{"dataset": "rendered landscapes of hills, water and sky", "image_size": 64, "questions_per_image": 4, "encoder_widths": [96, 192, 384], "fusion_encoder_layers": 8, "fusion_encoder_fused_qkv": true}
Rows from block 2 of the image encoder of a small model that answers yes/no questions on an image's attributes, named by matrix and row number. Rows with one number belong to one channel. Each number is 500 + 40 x the weight over its row's rms, rounded and kept within 0 to 999. All counts start at 0. Numbers have three digits each.
After each channel's rows are labels from the 100 images, of 14976, where the channel reaches its highest value: "colour at peak" is the nearest of a few named colours to the mean colour under the peak. Only what is clearly more common there than usual is listed. The data: rendered landscapes of hills, water and sky.
# convs1: grouped (12 groups) 3x3 conv, stride 2 (encoder.blocks.2.convs.1.weight, 192x16x3x3), inputs within the group 0-15, a 3x3 kernel for each
# convs2: expand pointwise conv (encoder.blocks.2.convs.2.weight, 192x192x1x1, transposed), outputs 0-95

convs1.16:590593599533533521519501504551515513536476481551509533562544546505496503469457469574587591512522528497492496571588563522511520504485467453518554496485499545528538480500483513486497551531530481491503484487511492488504596570571528528523486471496562572568546531523512492492477457469491485496520521523444435427506487482541543540575573563522517520475486485551542537523494511493474480594589579527532522497506494559531506525521522486463466
convs2.16:472413537559528489498469490407429510528484512563510503496458415458579538473482474484500526499534429476589502503487545505555501472526476515555502537476532556543495477527492524495497505505552522475509597551542425511538554458495508503440489505510527536508403531514491524533491524436432427513
colour at peak: brown

convs1.92:472443472531516525541529535458461477512503503506475498487508495563535579506524530381386383450482452481503494461485489533523539510485512515483493532519540524503517459479479531503535496492495482480498524534552506500529423440430522534548557529553430459454510525500486494511421442463512518536522514540476491477546514524508501505498496493550520557496484518461465470529515555521485512473481502545568559484514532381372398415461453521513511
convs2.92:463451497528531551530486504420526490554441539486567500515414491515552555507518487530522506520516415435565516547535536513523501492562470538540499476497533537534499569569504508474497533533498498475510566519572459521492571467467537513457458512535447544519455531481503553539566519440493434489
colour at peak: grey

convs1.20:430450439472467438497480477446453476506500504485500497414428440476474425500476449418454455453479430472478484451479468493491454489482463483509522513487496500475480440485499489508542516532532426471466510521515509507510431435430500495439508503461424421437488472455510472485457473487542515536515494517486477500537514543541522557440459461492507452499502473425442433473455426491481468427450449505500446524511476401415420480462450477464472
convs2.20:528525480532589512528537506493444546473507545500483484472555528506530524491496500546541562544479512539474540536493535530497480475579500612493541518509609532479548533533511560484526472491537438507580492505477509501489542437574502543487434490569517476415499518460510479485505511506466546517
colour at peak: pink; orange

convs1.25:450454472487488475482468464470453457453457476454440440443472470467476466496490469457501487480478478477476460486496492522522514520509505521555555473522518480475488514568577511581590538573589521544552534547552556553557450460470479455450493455462423443443479470454489471460507503530524534558530525549500494502492523549491528555446477489498485469482488457448483472503489462502483473429455467488467434487477465422412425447467431467440428
convs2.25:545506456488483539484583429540494474523530490465520458495541403599512471487510536497456565484477504509565431465441477573527536549481475484471535499514555525513456518509530510587444452534480533516461500462492500508479485507539501521510495546462531536543502452499512513576470560473584599500
colour at peak: pink

convs1.118:479463467479459462493478492483501505503493492506502508446483468493490472516485478527514516490478490466459482446438431534541525532548537479489490482479494508517503433424427531537519530538530448433439526531521531531536493528499474475466488468483441424422520537525520537545475477478472477486473491485444440425531547528529554558428432420519510509515506486439426426531537516530538537445461450439420440412420426438429417522540510514535520
convs2.118:544569543480482511515470516558500571511524503577476537505620563477468503557528515506497490500478579565470526505529532514509466512486551512507504493614464506509488518481551509475569565515483469552498482569481558501509506570448507538585565529500514525524566540517556529533494534557543476512
colour at peak: pink

convs1.76:475485497467487492448456469528525530483508492463494481469459474477489476456487454518530522506531508471488473549545536484506501470457473579586594528549558501512516524522541465524507446455467478468465448452481469466485518513486495537523543554563500526536486511522462461471531526531507518516513523497536544544492515507459484479468456452493515526574566560581566577533539546515515506531529544473515510444462460598608621533585609524544561
convs2.76:457512452501502519478608499570490422513503446549551505409528484517465508433486579451474591468442490516547474513430484514463532491489543477440518450513471474465443498500475464547467481489479544496499507502476526463488481450453568475509513459450572502534570473495467447537464492523507585479
colour at peak: grey

convs1.46:416444416533558557542541552453452454559594606560578562457464464485484473510529527512472464461478456487497501426406398499486462491472455516513492450472470446484488493477467462473442473493477512515505492496502445462451475450455498468486515490498503465473452482451496506486482472461452463444466471474496481453462481462488522495495487490556556569515501510453472455534537565535557567411469464442475493471494521513462465454465450491500486
convs2.46:555564506467535520553449500530543466501598522415506455475530568480446522566556531485510447483456595590506473529502505513508531518434569497509522509520504474485489503469516484461518515502481517540525475490458558531519472553533518536599556503545523499501527515566532525493463544572479500478
colour at peak: black

convs1.168:499483494461547541479543563420444441480523564472532541478473475483516529543564585482451465478536543500547560454449453479532528501567585505475477452499531493526522476471499488528516496569560465457467482538548509564587482469498489523510477503494450442439446517526485541570448428471472529547504568594515507542464490545482517547441449470479534512502541546443446460457506537503543563465470472494521549497543571463482480469538520504546557
convs2.168:542560508469454455528474508530535479508433549533538428537567559550455534530530493500510525510479555443522490457485486508453486510499517537527463473523489427443542511459543524501535478481479540541418504461476547563502508469472543507518510482519511456486590486442517496529539523563553504509
colour at peak: blue

convs1.24:569591584521527533489497483540482492512446448566519545556567569494503497469443471568590588498500513484468471562573575499511507485455461470532530512469472541509518495528493498482479522507496510523546538535529459477479541553575504509509478453482543556558521516506491471483470480468502483496542530543423423409511507510561531560557578571536520535462472462562569574513501514489454481548540577530509505484484482497462452540506512504479461
convs2.24:471446517516526512519487511393455518542461534534518491496440452448574553466476457502496557477540427493549492519447509524556498493506473563588479518454533528536495470546489543465507532550537521466505594547528432512560545459495514504449492491529503515491409495473457514504448552421409454515
colour at peak: brown

convs1.187:492443425522504492539521528526566560511522551496482500447438434544542545535542569535574585499522550472456502545569594515524552503495501534474460551509492538507519533567586499510548460452481544513467511489470543536527476469460513516507521535549447432436528526558524528565537564587513505543476480496527542545498502499452461451552566578525533547499505506508514488499475472530528549538508492532499455549520520553583580510523549497485498
convs2.187:477472507557455492489500482475516505499473459539518494533437490467554594447435439504512514527545472461528506551528499531507497447561482526477449505472485562509544506532494555523484498499518579485447590516547508449476522475494550514459535477466485544553485502466460473490528446458498496460
colour at peak: grey

convs1.26:442445453495484437488480459421439454542527553520502518431445428487491430519482469422460467467476444464471464458489470499486479492466483465521517494505512504494488458506503515533566507542557431472482512525522504510513443452445505489442505504462436426443483462438515461469469478494554532560548508548475481489522525537537529563447493500502492445492500461451435443490456425505459472452440455493491432526498480404420408496457441492458451
convs2.26:546552485461588522508502488519437555496488524529457502489610535526494498510487493521490499521441556520527531476527587568490478484550486579470506500520549467470521481463502547482512498478523466519568488490443547465501511465496506511559487521580504454455524509532471489476496475561531539519
colour at peak: pink; orange

convs1.175:475467444473533538508563540426468479528571590494548540451450460481533540533556587461468502535549560510528543439463470482526512492540547447413418443491501482539528466478490447501513462505525446471472505542544493537548439472482429513524492511498438470473499541546488522554427472476489522519489533564504539576463532554538540566404436455450519489458511532427472468512554552502528545464478484474525506489522521470488496485524524432500522
convs2.175:526539484444478473540460503502510476482491523493525461560516543568473541511499475490518485498433519464519491477506484556457489534497529489527465470515539413433517502502537522513490510516438576543438555455476540571438513491449546470588530520540486473453588490476514520549546555528542555501
colour at peak: blue

convs1.176:424417398518518505518516503501507501492487474465475450403408392530542528551535543507508485499494483482507499499495490489497484466476465466441416519508499525515539499494485484474480475495475430432438465505501444482466425406397556537540555538532409454422533561527534542531491482474481471474456465450504492484506497502508508510508501488474495482464464450477461439525521514542553554439436419527526525548544554497492488508488471472478452
convs2.176:539519574461485519504488514453543558538464505523520524510537499470544572517544505547558490551519508452530572542553560498550538551612514546545480518478447517550495567526526498497553548551465507492452570539539503503516576530440565515499494529469480513537536529465570575505579539498498502535
colour at peak: black

convs1.7:458466472457442448441458432433429473514474472517521492454456445479454432453456437462452444471488471482531483533550566510536519527532559435442433460481487440441441510568556500501549549558556478461501477442446502481479495489541462438469504491521444448476462458472490531510548572556495528523523549561447443456488505508506533531474445479492474455502515514489474472476469484482495494544582565520569563508541572490471468485472456491512476
convs2.7:465543397487530536545615488506529463533506483472453459469511535491454485521522523477467512496496527524470513493422439550490478491440475464472503477591530513470481491490499495617464443440531519521521481466489528438495464463525506514503516465473595504424512406551497451471488480528502557510
colour at peak: black

convs1.111:524537542573543549568554579536530534521495532558549569515518498505472479512483487452448461522473483536504515486507487513476485536511534534536544560550544544553551521526536469509509460491483615598595530486496559546533589589558509508502555540560487487499492485490512498509518525539519510511527513537555557540514513514521535530559552565561558568571544552517526526475509515482506521547564549512487512564568576511511514484479481524522524
convs2.111:505539453537543533515633487528574455549531485525461522527536515473503419452528556538486527505497517521481485515461458558473504475456505473467507446590480493494548431477495552628492474486489538534526430463475537504543461513512455492504529486444565493490567461523502447422504483558523577510
colour at peak: grey

convs1.55:490476492514519504511470499566559587518523548492510508577558574500518499493496484559530513497512512483489491600561547533525507510511501471445449514515500513513534550539535532515512535520516592554540530522514510514501479474472503512511509494528473451471500493518508507531525525532512509516522494512605602598533534544500484501549531541519501502497487508601578595552530564531502524615583605561550543499501488504529522523556542513551547
convs2.55:525478513433491473492497521565518515465516498525517494550528532545468453500536417505534568477422539516498448505441506487510478500423576454533524495494524461535496510459522512566484433545555432512574475460464463572549461506512464473556476580550581485476514480499502516503436515514437569472
colour at peak: brown

convs1.116:459437443439418431489471476440439415434425438466467439441454396446447413437439428505484488443448474462468474489506501512509508503508514451446440437446452461466461497510496510536518510504512491509498515514502509501503454451456482462457480479490488502516514524526517506518453482480474513488481498473491509498523524510522516511434438436479477457464446423477497500507529510505513506477491486410403422429418432518516494525542520501508492
convs2.116:527517454532520551501652473534487471561506536573426496487536516485486470554512512535461537516514494523497484504419404518559481492465540500526481489673539512515478472499496512587503490425532503522497519477512507499490502516510414522500522491492561502478498430524518468505467547532491564529
colour at peak: grey

convs1.156:526543487506526465524493452430471454483504501445503480460454461466466470463492484477488505485486484517517523446436455443459437513512512521519517552520554554572567551558557548539571562556585503511481490491485472491474511492502492490504535559556456481489442470475454513493510532531557578576569583574532538542519535516523543531505499510551524551545533537466469450438497474476489473502497517545523547578564588418448448456485460465496451
convs2.156:530537511491510485507560459565542479494535488554483505484571523491473427481495525434506451455474565520490453495467455501486513525489546440456507463596498475475493456463504480623475453542545510560518421481469533522547437530509514526523503553467558511521556484564531541481495517554537542533
colour at peak: grey

convs1.160:401415438474486525526577572349395412529541540537525504465475479537564549581576581452467475524519490554549562441472464485492499516527541497469497485494466500499477503512523550557535550559573457474483471523517502514532478454516503523533518524509442461457484498484505506543419488469520509510546545560467458514468481552494508497496526509538500478536483513438469467513518508532546555471487481516514500533523524532520509573553517523500502
convs2.160:547533500469560489519524491433525515566504549468540493496472506532531527541508493460481491581492476440546542525546492482538494534509496512579445536499566476518503564447586530499532503481468406471527537535564499548527505561548468561492502489564431521449539467554547575524556547455581522527
colour at peak: blue

convs1.51:490488475520525518520495499545563588507528538494494498577580578528525528517500511539518516538518521510495497582563561533534519515506490466438450505498505523517510555546542548542529540525518575537551509520517527502509449451443517510510510510522490465479516525519536529519539522536544524530540519522586579592520549543503481504550552548541515534519492500577568592569552564545522532585571589541549546515493504458473473511549528521549547
convs2.51:505472523430516449467537492576507511429541479546468499502537512521471472527511431448550520457402534514508455482457502506512501501447554425540524512498538482544457485461523492580476463550551443483575481465479461529516449507479451430544479567539545489483496509542486526472427522491460588455
colour at peak: brown

convs1.188:533443410517487482546529510490514549503533553482491506465442401506543530504529567501507553512521542476486508492505533500509534470494502522449369557546459566543514476500538492519552479492511471452434493463468543521527435410384468479455520522539469405417509515546554565587477512548499519531475486499497516522479477460471493480504514553498523547478488503463465444504507506549570574528486453515486451564565528489524553506528549475501508
convs2.188:493486492566519499488478500481528562543469547551442449521444502411540626490458450475509559526508477434490513533500465500503429490540534556528484488429554560505545486539491554535495495490513559503483604505533498540480488479490523517429491506506500553554501521450472513483507475492517519469
colour at peak: pink

convs1.27:461477493504518520468490511508481457527551566535521556461507529481522502488494486474552549502533515481484494485546547527566552496521529520530568526580573517514532420475483533573579547588579499535549528572580536562553490511532522532505509494480465473506487518493466487511460443457557561558565546590425411416498550565525566580487510526531557516513508483449492515503524523499492501480505517523534496494504492437441468480481458457475451
convs2.27:550543544463529510514425541520468544517560462534553532542554436482514500488537566468555518509509510582548503539530511595531536513530472460491537523570503530517485474482569456400531587523485489537510468589513535471466484500481599511542505476508464525560497576494497494556452515565501452460
colour at peak: pink; orange

convs1.40:541545558476488527540538541489520537502518510516498489596597608541529520534534534455421425537502479551504481482448474564551488538500446514484492551511519570534534448423451536514467550512477517526505484503495543534511475482488568526496573524507446423441522485458534495487545551513505511440474481471456443432542486463554500479536552545518528527533527520548553547518529536524497493520582537489544537496552507438415429532486458537509469
convs2.40:557489438566468512536561471464479493498463584499460479522468404550549528492516538551490545527526464417562523496414466451543525490551484534519526555448511527517552533536550502569509497503518441471488511500539483540458549455585484552461402456550530514461479459456529452532510519425449552478
colour at peak: brown